A small image classifier, trained from scratch: activation geglu, 8300 steps.
Rows from expert 3 of block 5, named by matrix and row number. Rows with one number belong to one neuron. Each number is 128 + 24 x the weight over its row's rms, rounded and kept within 0 to 255. All counts start at 0. Numbers have three digits each.
# gate: expert gate (model.blocks.5.mlp.gate, 4x192x384), inputs 154-230
# up: expert up (model.blocks.5.mlp.up, 4x192x384), inputs 154-230
# down: expert down (model.blocks.5.mlp.down, 4x384x192, transposed), outputs 154-230
gate.118:138102118083140131127127120124160147101112130112080157133165131125110124118136086133175086115131137153129134134077100118140132101108144141114132132129115120097120128127169172128158155128090181164113152111143138129118146084107132133
up.118:099148162135113125129127136124114105141148145130179078114085106124143136147146147111084178122109128113130107113162140140113135156152103118133112114137154132135140141128078091133116108113170088096134107154101122132145116151123122116
down.118:154152136114111125108127090142174126120166149139137138142160157132118126121115169113163140166154114161131126143128114081168124129170116169146133136156093113113135113088085119109159127142125132127167154111105111135112134088138163123
gate.119:151146192100110118134105115129139138157099110133153103136131145117136127132143106162076118087160142148131124149169158123104106103062111112094122097115104146120151151097128144121142152122117103129126138170080136130113097156154141132
up.119:109128063166147141123159137116129118101156153114107159135135104148115137140147159100177123140094108115133128119090096148156135136180154160161120143137151111116112094154150103151104085135129138115141139081146118126146136100105110126
down.119:134158116113180143128122133132157133115127158138101094102107112129110156155101113131133084133147099142121151148106138121106139115087163153083145136138090091116176086109108136126124124103109115112092084128129054152145153109151096106
gate.120:161123151134122079113101139147120107098099144158132098133154133162103101124115129121094136151122135135140124089153138153130162097160102120127083154148124143150178108088160140158134159102144105083136136118120142084120130187130127092
up.120:105126104134139170128151098110153160161118129109139168131092124113138170138170114120174135164138171121123143140110086099141107148114164124143169108112108096127101164161084128108123096132114138162113119111153142144109146090138137164
down.120:155114138142092092141082161118092152134136082107163125094151089116157146137147154123149144126116119164115136155140153145152127122122112166124104130131146173136137149170117157108118115159106099109107091076124144117121123101116060102
gate.121:159133145127137143144142122112118133168109153188115156136143120104115107103134150107138076131177120106144154130138114143151137080087141082120138116075121159122133137119157119129146117149174083085111161132102148155146114153101114138
up.121:100113116138114112109125145135121121083134128068130100117116122155147137159131107135131182121071140157114112107114141123107125172157130160148119143189126101130107121145112125125121135120087157138169102130160113102123163096151147130
down.121:145106115123121091115127136141194112120110124121115138089133146129092122148115155117137135129049138135103099152128130137117148095123151164082142116103130143133139082141113105148132123145119112113152096150101127128145114144101158126
gate.122:147137099147145082110159136144063162103148111135110135160139129081120148102114141133110119114121144131124130128144142176146145097167200156142118162096145162117136096109129109173111145146143076084072115138090112129119132108120140144
up.122:135127148148124162113104105141187128161122124117142094111102159153117115131142158125167110144130145119118138154096103091119118174120070096099123089122135101127094165192133162112139111141129165158155157140145146123139098139155136138
down.122:190114131182122130086145113139116134124162146119143140147171130117102148113137082120097140128136155126106113121110152056083081135126098143114126105149140111159124134141138107092114111091130145125128143155157115132097116125126127153
gate.123:105115130173154151109114134111151090128122141122135064110090129109164133123137130123115178138105113140080130120129135129144082208146126143098077122130143120106200133139123107180130148145110166143166167112099147141108133134111145137
up.123:107108096146151133117071147107145096124103128167111093103121111136139102151129151130156192108111132158112155143158137103101067154166125111125097097162151113101147152128115134174110141140119160129185121117127150143139142157097136143
down.123:156149132142141131127114149124194139088133190124145115127099116114134171124144123121107145134097147115112106124140153104124104144112171157124098132136143120120116138101109113141109148082131123122142121108109131119115149100101131142
gate.124:079092166132156151148121134141106127156079143129150138056129120116143161157153080132139154135127138102154117131134116132146116143153123124112169134135148114111124110108085127135054140114121134097142151147130153112151167143137092129
up.124:134121126115128116140120106095104130097155129101109124159125140176124104108103152124138124156099137156100125092112103134119116116144137142084154102114151087146124140093149157103166111118139160151111119097096118143083122154134155148
down.124:149128102119088128146107135105183143101131089173155096144128102123094123072099112159134080106060164146106103132155171153161123111134126083165086133115101166144105130114117139116208135126130113145155148121167053114110111129120116123
gate.125:124086153111164131133167127109149112104120108114147109164071138158088112093133121141141116119143118139124121107105149106180142067115141131106117133135102115118119131103108140092160139138108130120099104146160113125142133114142109163
up.125:096099107096127136124173136103120140108117116104152145161112136123115115091132110117145130104112124140108145095107150127170139083125141127132111150131107112153132124099164127073165107119111114123108110170170130152143178127125118179
down.125:086113101152150117117160132132123129117124106073130135137115137129116089136108134106118157150137063161101110145111126182127119133124149153122099117107148132090132097132147124113128118116149124136181137082140140121116135116089164109
gate.126:117160117116132137132164155111144146153110122101122155142133114149147081102118112102102101104138139129152129137087122099117162195136152136184094159133142152178138126162143113106120183160121161162118134088123110105082092156165116169
up.126:130178118111149119105144130138168090134079089140135119137123145173126094134148119124118144169123155124129113108103102106087150137102116120141111183170101164161157124123090125126125158141144123118085129127161120122126105129129081106
down.126:095169134144088135133115146149152179127118141151125107085092103160103128100143099168149172178155156158139156138119179111145119145102104125076105104112154131114071082151124121094123118095093084133167129117102121127132132112097128154
gate.127:127110148120132110120069112115108126093151130161144131135107136151119156126135137162121147179131138146140169204110124103155113131114111157156116130121143136150097164113113100068152077145139134129124121139132115141126090163105109075
up.127:133139092155147157118194149142135127134128140110124134111128132099117098135141066093122112056103108090141082075141131156113132119150126144079127114128112115098151082124140155160113166111122128133103118122104161129122199108144137192
down.127:137106117115134159172140162139094111092195139135184094104107145131144099126115150145133098105089170185127122150105107123134166125146154120132152157170123099102121105126148124142111126111183146121096112122135086111168143098120141131
gate.128:127110114068096124154086110162100132087121107135155110144163148101150115130187162109117145116164153136116120132137147144114100134092143110134118114130120145142154103146166126112129148166115115139143110107080111126158135158137048149
up.128:125139154126164107120131122133112168131139153103139179115143097159142115153089133139122145091100133134139159117156078111103144151143066142137125142143148087086108115134103127115124114112146197092106129131133184109141111105097153132
down.128:144131131161121129066200112109112163119122164142169104122097179128138136098099152126131131121156106109137152149142113171164149099119118107185128150139134151132126161103144099115196105132138121139150150087142120146147170129164138136
gate.129:151116114145156136122136135117139147135106138097112135124140133115139125112088075129098084141158110147081110124182124099147139163153125157115152089133154121138131132132136088091198190107139136091121140109184114113131135148132101137
up.129:121148096106150120159140091080084125133168128097154130137092102098146154114104110099165125119129137144151110121159120132125138120145117114128104138144137125152155099118144110094144134131083147122134113144116158124130116150136120104
down.129:107142139096123106126102095159098132104122067150127126164114159146117139142178168110144182138142120158104126131073083147124084112113097154137112157145104105124114127139106153155141127110138135151120110117127118147168125114145129151
gate.130:204145132117108150172138109131134116109121131145078197134156158137150083115104109138063117139116113145163125132076108145148109112140127119118136095139126133135189170127129111152165119161093129146170124097148127087084094142116123127
up.130:061116139143146127121123128154127135103182104110153104135157122118110142143168174123165136141113126096107140105157139129150134144137126152125114131090127142121091100097122149120100108133174144104099121171136170155155108131127124129
down.130:131082186118129135092152120153148144104157057142166142156118154134104134111127158151123144133156131153169120116143108102133143157125145116151119150118122181120153141113156133122128140081157113118107130130156122144150169136157083130
gate.131:087128091107114112133154123120128124055097082122143110129132129132103131166126117137164116098123111126140163147136147134160105137127112132169139149114165130120103194100121117096124145155172161120123081125137123161128145123131112101
up.131:087136088116129132150145124129127121082109084120139126157108136119110126166121109144170116101142104118141151111152162137136114145113125121157139153122166109112120194102111132107147131144153149105128072139159122145142139123117122096
down.131:101179105157108126132160090139128146083154076121153131158092133141139127145122167165164125150152133079134108147110143137150102136144127107165119107125168078134137172142134105113146111120108138095155122156173180144140147119125187101
gate.132:154160107130133115161149145173118137133088171089138129120145124140106148143064179123123141143162099124098131124136137129105145116108104130138146168117111097137147105132119131141097134134141135191152188111124155138149100144140145099
up.132:114094134116117134112099116093131122138172099146105133146113136124123107135171064136139121098116151128155138135128123126145121156127144133123106106135161122083124145125124132130163110125122124073095079137145087109119175118117112141
down.132:118115107117136166094143136128113117165090117139133119142132157103138167115156170126152158187119158115097128103150114146104184113131117101129133114060127094086144119142115154116107137133102129152138113129118098137138122073147111167
gate.133:155101157123127119160140131131137156163141150120111159159136099117128108127118142151121156127130164144122144124117152150122143113095180150103133093103119119041134146123113141127115080147144095097125081130148087155125146102108120132
up.133:151106157120114122164136132131136154158127149115126147152125114114131112140116141150110137126132151140133162108126152156130131117104157145107152105120112128043147146106112133126127098141139120103122094110157114144118151123099106133
down.133:146136145101148141121129146109132082118173091136064127129089117129178156096172143167173115082111143146155159133095163146099134142153112132143096069117139127126145121122112137132166129125120115116157125174170137128152091153110132133
gate.134:098109104117129143118130104139148107104099119107123128133122127100127108125118116148170106088113166124101144140124166141118123155148104133125122130142142120108104113111115123136111078129115139124196116130103149183112176146115102146
up.134:078131129091137114142151139115149109083110100108131136141159100145112116094123146143133088119118144128146123166107162161112099114140130131130157110155112145175094113070111115120128122155116123086149117159129112191089133134138058155
down.134:122146135130138104118135092108149153095101100158113168112161113113122104137095105147089123148161123092136155140093100102141136139108150113112151110100103093132115156146147129139140139094111112104190099108138120125131110176129156110
gate.135:161107112150128124117120104117126106150103140131141111096127108163119133131113138129118139131164116137153148088129155105116146077115133147129136156145089134093130126123101130122149152106105119118122142104141130093144121160139130192
up.135:180129091160120104105107126139137096120112128121134110102107122149124107163104127104099171149163105113161116099090140128118164096152081143161122148131132142133145122117117113197129143108131141105140142105149139084114161158104141139
down.135:121126109174138113120113144125123094150147127159145101129080121118122169129110149118111150138162114154135129138140164117123184160096125145126126128150150127162155113113108140212135118146146123125116124082149154074112147172138099108
gate.136:090125101134129126127149146122109149152108150174091162189112113097117099117108116161117120123139096154142156145131131122124123128090122131140127105175136126167106136121146142152144116158125094120095131150149144146142102128135139139
up.136:097120132139126121076144130107166163164090142159128152131108139109147095079135110164083126156118128125144146198107157165120121138123093134129131106143123142167116138103139109101124132162123100147123129136143116144089098126131157155
down.136:156166117084142100151072141113160137132115124139095161112116133134144136127101111117138140142145136094147142121120084109128149133151156126141105141171122089127116068126133129130103136125132148109158151120164100148135139121116199083
gate.137:184127109140135161126130099107133138113177095156151091072157146116155124163127097100167155117122169141126129120104130119093130091118117139096129173117121115084139130156150097146137129145100117114148129157110120132119094135100168100
up.137:081117079087107101108090169131119115109096137099092170164057133156113148113173163149127126136135108128112137140128151116144116156109125104158115083131128149142118118104125163106133121087153129164119102098150153107140148138157127123
down.137:105150126106142137131113090152166150080103088134106166188086143136118155112138160146132116135135118130124115129169145154112136178118100127096071090145158140118152122108113103106118133104139145105114144118129147098108138125121189130
gate.138:167126111075128110143115120120132139091172144116143149118158092121125142129130156153140124113122105164157165130097154110112143100168168124108139098129124122100104138151129082141084144138129124133148118133184156140106110121152159135
up.138:154145149104159134115154144136096126159086085118100119123078155111112131138137116081089198130151099108131084112154143153127141145103094146122110145120145142111117140145140164157137148142126154138097159136105150088139134134132111101
down.138:149113103104153096123152148177134151136144112141120119110138134140115141102135148134135185125104140113129137174137119182162105112099163132093147133096125194168119121103099133148131181098139128110132131126126136123159125109136128074
gate.139:165140125130115132071142128135157142123129150144136133120159124124086076060129148116121082119179147142091162129122162161123102131152125147136130138096109091153119142123142143141121100135091072102101129133155140108145101146119110108
up.139:151135126121134121054144121138155152145130158152127143130137137120077092071143137121119081115163150149115152129119162154115095134145130175151132129121112078138106137125149134140115109130102069111116121137174123102153106129112118097
down.139:130137154132113114105124122169129116134109101145132101138162153114120140134189137103113110088132147163133159120163181120156090120162130101122167142140192106109106161122129092140125118114115133129117146100144087128145128108117057114
gate.140:090112153170105102112145158159155146130135119097056108117149131109114116129103137158106164138133115134130168141144124108137120110118117093091107127151128150108089106122091144115122133115092140140130154103122116155129135102135121134
up.140:097129129159119107112135147140146118133138122125072134143114131092121146171116141148132144136133102147125137113129104148134135121138128086110113149188160152108082104122116134104102152130115121138100167125154096157121149108123112152
down.140:109128140127143101110110134123167149119185142149148116130086096126153138156160166116168096130141119096135162120134125153069208143123138132108126100128121080114133130131138109127131128143111146101094125140118152142127133142105177140
gate.141:106122167139104106167115126133135108176089120125146103117094152145142127117123087160147150136079154108065087146128130130157140104148140174123101094121128129157136153178113111155112149132160098146117107129128151110118103127138130128
up.141:133117152162144138091153143154113113112156123115108157124133136129076112112155133131080114181135132121155120100091150127094134138135081136122140160142130098097079117100149126152138128148122185159133147135120121159137152140140117114
down.141:147150109112137158125151128113115166119174121150134128131144151126113100117159156115132106120149150133115151110122110154087150132115146153096148158125115151114122126110118165124106127164177131165154168143129102165116129165119171081
gate.142:145145127162106108128149127107143106120099134135122121161136127115166114083133126103145110194103121118114092118173113127133126110163101146091114137164131128157102138111152111175144128160108101153101139136138114170152123130115133145
up.142:113088135099153158148112122144108151120172136107133122111126128167092149165127156154125147067153130136147166137093140135114127152102146123144143118104133125108160119152116128098115105097133167111171116110117151087141125121150135106
down.142:132102062078112119115133125121116144139137104159145128151115125078147103153123113113105141127138070078098117155118151118093170121168112115119143144081153122152094133127149173117112108107130122166112114136126137115123125154097078150
gate.143:117114142134105154097148141102119175086100066129159131084125096133139137152125135113154127097111106135120152138144121193103138100143132127119155086104128132087135118109114129094150116142142132101136143148122115120140124120135143151
up.143:126097126137100166088151136089120161110128088125147127106122093133106169139140127124139124114112096136134139125146115180139155138128125131117165106123111122098138111086102128103126113154114147114142153160124131136152122145135166176
down.143:136145120114155088173150140165147108183131178123134135128120161117115125112126129120124120132159158126111127137118133100158103166117126132151146172144106105174084130134132118148134109108154098149111141087149137142104146149132121122
gate.144:109158131140141105153086149170118131151141201143124125097105130129123145141117110098116164129114184158134120074123119138137089148147158128172103157132142126148127147107127124136093134124151122138164117118143173128123141170138084127
up.144:124117094116151128131186143146132136105114143107125128114136130141144164098146145126131140132139137118095121090152119141113093117079113120140142117114149137157121100134119107134110163142131116070115168150106181125157141133112129144
down.144:129132145139127143173168095092122163141143127123119112120143150135176095140091139139156110102163119116112137105157096124116164157085142179153162117138139120121130099135126134099107126090157150142146089156134138146160143138127103109
gate.145:127113144113093095150107102141118180101124120165120107098087160153095127124157125109086115148110172153132178127102141118126133161093113119105083144129069119111105123194143102152133153134128131149159092114120123098155156099127158128
up.145:097149141121129124095119143131111131156115158111113156114130142132144133126127163100151134131147077131126125110113143140093156110120094123137111101140145154136110113117158127171171104121082130179143146145149117139075079146076090118
down.145:111122160143087115090107105170124149116076126128122117103150150128122147097122130166123144167113130110179132100146152075132153149143116147157101171132154108141128101115157170101108135132126159137144091130169116104137154164116179137
gate.146:136106114131140129160162120108169115146136122083161107164144123137136112118117140133117068111145122124108146186095138129116123099183154175141154154115099123081116130160141114153124104104129127170147154104118120106122157083104136139
up.146:087136133174138115145124171142157133102065121131096131122137149116080109167142109129163122120144120167162164056126090090117190112103088080157121114105116092093151134109125117112133158103090111133129116151128153140137058108130108113
down.146:143129156181140131144141168082144099145087155108129118150132146124115129122169129170126139081149124149125164123101159147102190092100107147131123135107090107128090175134113117145160146106104126106135146148118131154165135093146112112
gate.147:121128105130180152156118140119156136084149140100132132085153154166117103126155103156102128146152135137113109125128123147091122152128117119094178108130129127141056142094138118133175138164105127096097110164108124118176132123115103138
up.147:108133135138162096133095171134146120115146159131101144117166155177156133095139147145099170137122153121121135106107134138145092114141122103097164103101093167186096121100151143101154138155088113097115115167088120093110121149111123110
down.147:127106122169112079131182126118154127125165097127124133130097088116122119126139124167116122139100119132125098070159138100132111124151123103145141151115134132114088116118121126121167155165131124135123137136128124101146132126129146125
gate.148:127123138157127149109117143117149123136104101077085094105134135131139105064145107151128148152147137147095151149161132143131088147128124128135099168119152149114129139166129137110113128161115143125124155120131108145195133113100121174
up.148:119129141159132136109121165121157127145095087083098103097144130145159113074153106140118166143148146142099128158141122174152099135150101142137089155122135158105129133167133150127104129164119129117116152119123115126182125116130111174
down.148:117135150123107096079113124106147112131127165100127146113123106129143094153148140122117103153138126127118131133121128100147207103144162142170146102098134091122144102150163139137171089159140151147112135174136121106125068122123159100
gate.149:195116082160121113135095114145127140138095158159158101162123098114159143126113096115149149126106203099128128170119133125152131084148114143140132130136094172160118107128128097176158117159114121115098146087119109138110130106129142153
up.149:062134143123139138122158131127144119097162109108119139073126156142105121139127144137129128109126022165143121107169134135099092157092136093153135137125151104098146144119126164090096159135140163148181094138131160123147119140136126108
down.149:123118085113136117127120106139133084126133122123176109135133106127148141148064105128179121089101140098153132129122142178136188087118125124120143105180111148139149119121150106128141148129112146118146136084118128128132153163116102144
gate.150:084145092134109136143150143146128103146135189124149130118117130112171107171115141112135149157133107117107147085148138118127156152103085134142139140134150147111119130106147126122135138130197175081081174127091127092117120122117100109
up.150:126122090143122120145150139132128109148125171099121134102115146129165113183139127126115145160143113112128146117137119125138164148120095134145127159134139165148135136095149117117145155158193185100096170130099154107101146124116099143
down.150:135102158127158146133123131144110119130175100127194098131145102173169114113139117168131128118088160160125137150131129097073135162128129121149123140132132143144135112101131146140123104130154120116149154121137107130133146105132144143
gate.151:091113119098156131103143109104142129138117166110134097125157134106118125132131138092151130066158130095173116145121138127123086128104100138114097102148141111117122115086160131167128122122133154105137128136148142145209123165131108178
up.151:081124119084142133106133111117148139122131137118117094139160124110110133140121143101163116080176142098169118126139136142124103157118099134094119090150127106123136109086165122158124123102126145089153138120137130151203121148144107168
down.151:095147119130139108102130097098158186111138090122106112143126131125103141135132078106172141116147124105108112094183128096152119151110120160120145106095124111161125144119148095144118146086083125095158105128100137142140130101100111145
gate.152:121115099144136116128133121125122146137129142114097122127146139114124128124176130146148159118137088149104156124125104116121102115090149133133102127087109134125148114131136142107121148173078173175112124113120130125118157113141134109
up.152:142141127124133116095148148144147161148120142118097139175129126114132141118160130140159116109134105159125157126095109130118118113086143116109117150089141125106156107169144127112129160123097163183129111133148111146103137129165140076
down.152:125079149103152116133073102158127119139105110136135176126178175163105124143159102111126145092155108083099143135120111108183104122101119098146098133135135153140111131126127132119114146140104113131155108090150134083151143123110100136
gate.153:145114097124148107098155140120132146098161143128046115129098136101141135095172136160141138122088092135174120082120181125122131149155162162137135115143139095134149136128163134084103120118124124175117136153146113109106152124129120138
up.153:102121162125105151149094112145114099149103135125207130082165138160121118142114129129094126168146136124093115167123099110127123121118128146103110146121125144095123106137149109193134130160118110081134147108115156154139117140115132146
down.153:098110121128113121103104103129139119103175160121125139105094104134104146117143120145170143132121121083077119118134109115115124121101049124122131129128114094138132121093156075145081152169125142137109130111141179156115143174058158135
gate.154:145130085102162109127158162144115159095145087092124126151142134135118137184124095149110122128139115155093112179120135149148149134105161096107131146154136105137158088133122167182114100120133127139150168129143129129152160112136129120
up.154:113123175151103151128104097102121088150108168168134124112124103117138120100139158106162122126111148106153122092140125109093101106158086166143129107110107153118101161130139086065150161140113129119111110124114129127091098137124130148
down.154:128117147131116085114152107144121121127128150133129123105130111149137140139088149108099137101129128172163141101153112130102070133124118139124139100117120134122162151141126164131133132099114132122089100125153103128112124136105149129
gate.155:150096151144150157143144133150154105123106099120136134175110115121148099119167127173131132116124139135112096175125120190093127159152141123101164153147153124137112127170087110152136117163140128170151183120116096114102150130089135183
up.155:168102161133119146140119109143129116112145144096132128159143096154171114138157177144146101149128133119136097175165120153095138110177129147125176129126133152091131106166110085139151120134151153143165137114105118097102153156096127163
down.155:103119155119146127153130134146104118120138083093135152137125144125128072160116109152158126193106150046089159105125094119067097163105153111122153148113118129104151110139111140104145137114152128149119184136105096136088121123115122106
gate.156:148112154151114144126113099094160140119101128147102122125147139144138133158150177130103126139143154088105092156128113096116142176119099113170109115131143140125107143120106114114114129111125151113132120133129179111152097131097134116
up.156:110151121100127123124162148146096119137154114109131129116095125109136132087108066132169148120138137183146148113128169173132121068146155149105146134125116121133143102141130155156133137142122103160131128102157093145119128111137111142
down.156:153128147167083138145138106157100159135169130115159105117136122107124140068097124148139126154159155127095155141095145153108090164119132099085165101162089076124160188108139109168106131098135099145117123140092145130122150092102116122
gate.157:121150127079143123124095162123123156152102142136117160114099117122134120080149116109133154099142104104142135157154153104108137110132148142128125098159139094164152124140182107166103113107121120128134127168133141137144190101124107119
up.157:153115135185116126122169097132125102103154128120148090153162132140114125169111140152136097142099150148120122112093133167152122139115113098111131174094105172099114120101082138110148140165135123122109120092121102131080056145132161131
down.157:121155127128125113092139123130144148114145160115162155099117143106126136160135139134156126092106115116140103123122109161082151104103096098128134135138144080117141125143126103101099131161135111120117136171117110190130139111138137163
gate.158:105124106151158117124150144112150130100141123113135152165146102131103123099089133143107142176068122123123133184096129144150120149084133150094129130139126132153126083112117130132135130107119144104123106120142148123116134116143111130
up.158:124108150146132132134091082121128140121093158122133098137082154133149104147122130117140107113139143137100145073126170099114140143134141123146123138140096132099105131124153135125128159194154181133145162136098095117151139133131142120
down.158:090128159117104112083119134120123138129154108134114186104088130149110120148118129138125137158155160097105132139106147135132092141157102144120150143092123155155087145098137113124138131164178155129155125113146162108195148110094149164
gate.159:098128080138140131141158168111127090119147133142115122127122087144068070164115151139177137133080102098129131106131123116118117117177119101130136105107124119123087116132131124069149132120120135137168147112140085137169143132166147079
up.159:113133130122135129118116110124063118097151127118129153194085120152121127137114155095147102122161107136184114102116158139124103103150141123096153126099121128137141131071148136136154125146135148127148122168165144140123153159143125159
down.159:129122127106170133152167129137152120117146128136156125137109105137090139137155129164163105071141135132125118137141131151139156124128167132112132145137150178131133140127139082131142161095089138116169152131112125111130119087142119132
gate.160:125153173129140132121099108098129115137170141109137125117122115104126151099129153130127137128161117138140144132134085114125135153150097081128110143107129115115126108134131154095147136164133175114137136141083147134166163149144106121
up.160:132157163145131112084112105103131127118151148093157124104124114102140134091111163137133105115150112134130149138123087108141132127153096079151126150122126131108113102115137153095132121168138178110124141140082162108151178137158121136
down.160:154127128127128087131159176090124153095197190093108106127134102131106181072104113144142145121137155080115118137170134130140125114093111114126110105185197155153144114133141126155116168109099118151144128107131146118141121096098148131
gate.161:154104169103126086119114110156160057134155122097119153102153122141108146159146127128111156189138087130098142091142158140144101161134151138114136111100146123131143139131121117147112152153119115101120135166142112099102114092137145163
up.161:093126112145123147134144124127106172138087126156168109114146128148138099084097120152127101079153175123157126167139088139121154108138089094150092131162091147134127134135153126104120130108142132139146123110107159122150111128149148111
down.161:136120126119125158090108134112131110160141123150147132111120097107128140175171115129109124169139112140116143136135149140112099161092133141120154119164139112158178122113149116118154164144111161096115117104157075135078108105086098117
gate.162:103125103171120116092116149140098128123137119148137163104106163125131163124125134118128134106116097158146139145126118061145144176142105134155094143092141111128097111137127116170135110134142088158132129089110123074163111123158124096
up.162:156123128098122143144133095122145106154118156141142081101136105145115106152147114128158095154152149143102133102148162205105150117100147128081183131139120154153171162131135135100107109130102138083110102181160147147079177133099147136
down.162:127124125164141142170144152140116121157123115132113154117127165145132110135129145145119114102125110135119129159124116030114134119136124110170064135122143126128082100119116089149146121155133104139159173126084075133178097121118132153
gate.163:153129131088108100122135101155151131144104100124183157144100121132137135152185141144145138141105166099128130082092130105105117092133130073149132113092099136119147151151126130141167166108138104140141098132105097168122168164106126094
up.163:120115110160163125129124147109111120132173156130101093136163120146129098117084125114101136113152082164125130160165142141127153151104124150104136147186153107098073107110133138131123105142114145124095150134137128084134112094148105124
down.163:139135171099101107099113093120120109169115087133167165114145165117187135142154105133138141170106138116135113132142142151159124120151101121126162122066142115118140115138146125109170128152106141128133137116137119182130158143091120135
gate.164:128127148115144084115144099141152136136135130095138113106172133125130113102127187145130118122134131107105129134119108141078134129135142146101136123125113102127122153144130154086106090148160110140157118072102084079132080113158153128
up.164:133153094151135174134109166131109120124133105153094136144071129134136160147121085106117132129131115143149113126125131124162128129110110124158127146133140154112139104096125126165150166110085136096086141197149160183139168150115097128
down.164:150205115132137141092118139130171143138126098116092123137121147110149154119098112138116151144118123147117138178122119139138142142140107144124140144161101094127110133108148136123121126118106132089116117141189124138169135121085195141
gate.165:144092116134129146141105117141114115173158115076136131134124142108162134112098139124115150144102172123094108172056107125162152137104129091097122130164127129153112143183134117173153119094137114120156115122106121116157141128169085143
up.165:103115134187134162117128140126126133154118104126152118117137144101145128100176137087075136142143083156118118174149117129140137148117130161094128128135140138112136097149106140115137094104091109097121107133097151117163134111102145097
down.165:120117138151098132145159114134118110114136128096135120120146122141148138114124134096085146134117156073144115109142127124112108138158080125091106147098138099148117159130142132121137064079113112087135143148137168129129148120107192134
gate.166:135103110126117120091101099131151128135085178135128150108129167105118157115136165148160097101108172068154113097125103131112120103109110118126139126110135142117138167161101144113150136127116115100152145156094128128147109121137061128
up.166:132144147105132141158138132119112114122191089133119101144112091161165085146133092119100155147130078188098140162141142126156143148144151143122126133151138104131124090088170117140103122142135128147098107098157118132109131119121195138
down.166:120137158103105137108100115109108121131118099140128133081130110155137116117142139166124108088117115085151114163157145124172101109138143119119142156110151145110152110123144185116136114159129131121100097152128150119125150169172093134
gate.167:133151162119114101133134139166109119078101137131131134128154106142157160098075172125151140126142156123136123123159096071111095155104158075117100134104141115160098091174121140123069095102138153151121154115116186174136113157122133123
up.167:098127133132156116122178146101195088184150094123135116101126103097155140149148130118147157142124160132125096155136108148153146128207100129161110087134108130134124118132143080087118118091069101124155143098109130099088150166085139132
down.167:115189119106126107130128067159111074154133118174128166102124159137098096086121092115149144125146145130094108130080126139124123127121171126135173151134131116179106105123135114102109180143123133164100150136149133140150111136114152137
gate.168:208117148165122152118144118144153122158118106133129098104103144075163117104122120095179124142167104131104100159115161112160151066088102109106111142141102135176105118156142148105141138108112127132132134139100158112127119102099136127
up.168:203132172122145143110144122143154142137104105127103103113089139072168159112129118106176148139134123150103127135116143152157144105076119108137112090093111100158123132138147163094113174137125105101095140151104151110149106119106129116
down.168:188112161101178126138120125117156139123087116159148109131092147094130183143154146061156125119163134070124108108172157138150093110114131107125134143103154132141149137109128144094089136122085102136071145118135152115129099135134174105
gate.169:139124160125116115102138144133123122149102137122128113098076102163121110065141138093135085143119114130116120106110084109092096117096102131126136133101130121162131133130161145122162113151123120102111183138142096094166182137149101067
up.169:144149097131151155179103098136125116116183136113115154156157128139145110172139109159121171100125151124128121144147163131170154102164148141110134140159122137091143090128088111129113145135130114151161089125118141156111090131122142154
down.169:164153139129153121120097101072096098154087096149111153145161148118141115106147141154134137174110141165122126156149141126174137147197104098147140133158089121137117133119087142100092123113116122125137131092134133114138110135131119137
gate.170:174150132100114096154115132116150122120143145092121167153128130121119122130097158149116134110159131120151082174102113096124110142193127121118117179110126109134136126123114103144096159111083114133154120132099093134094179098150147104
up.170:140098108186147103146169126096148143140185115114105129125138148095109084098116138121140115100120117102128110154046111144158103107123157156087141167120139100119122102152097104129132135100110169152164119124098112110143108124142113112
down.170:142121045071129107125105129154129122119180123133110175096133147131069128073114152159150152113137105150170105139151131108139093154177060139128100125134143123148120121130146105147128142133092135134127110171100118131135141147105130115
gate.171:151147142122112111126106105141120135129067133096099143151102160123109111098116160170122104131129130111110130117092114166156106118170153073146087133147129135145144085107120135089121105108113151157147120064156107092134118171151118139
up.171:134103139132147134067084094099155122120096075111127145106098166086150094147157124149147107122117169098149139079068147147145151086126138113118104115101120154146135116094138128120144153121120165105106110117117087142110176127138137153
down.171:125145106147155142091179102134110158090095060117137118091151141141136116089187158111120140152121119098123109114097127140111129104114149116128067135114154116133110109133114135159152145112098128118107113142123148124118163132142098134
gate.172:103122143142156115155115098130105113160166120164111131126126136114136118131143097131138127105098095163136098149154103133115095127112112141162136148127124183133122123086152144135116114122107116126130108121102109145113198144125117117
up.172:110143118100116154125166158148140135108105139117159094113087115158104123126128146128148132150157128118104132119076134141154180141130136122120126120095108096096140133142112104110145110136134143119145106127153132096118056107143152130
down.172:137124153107103137117122102124167114101090128103116103152130155117095117139129139143109146129151117223112147119129085127140113100131148105118150103158105111152103162098101134164163123117129106112081184132131143120142132125140119099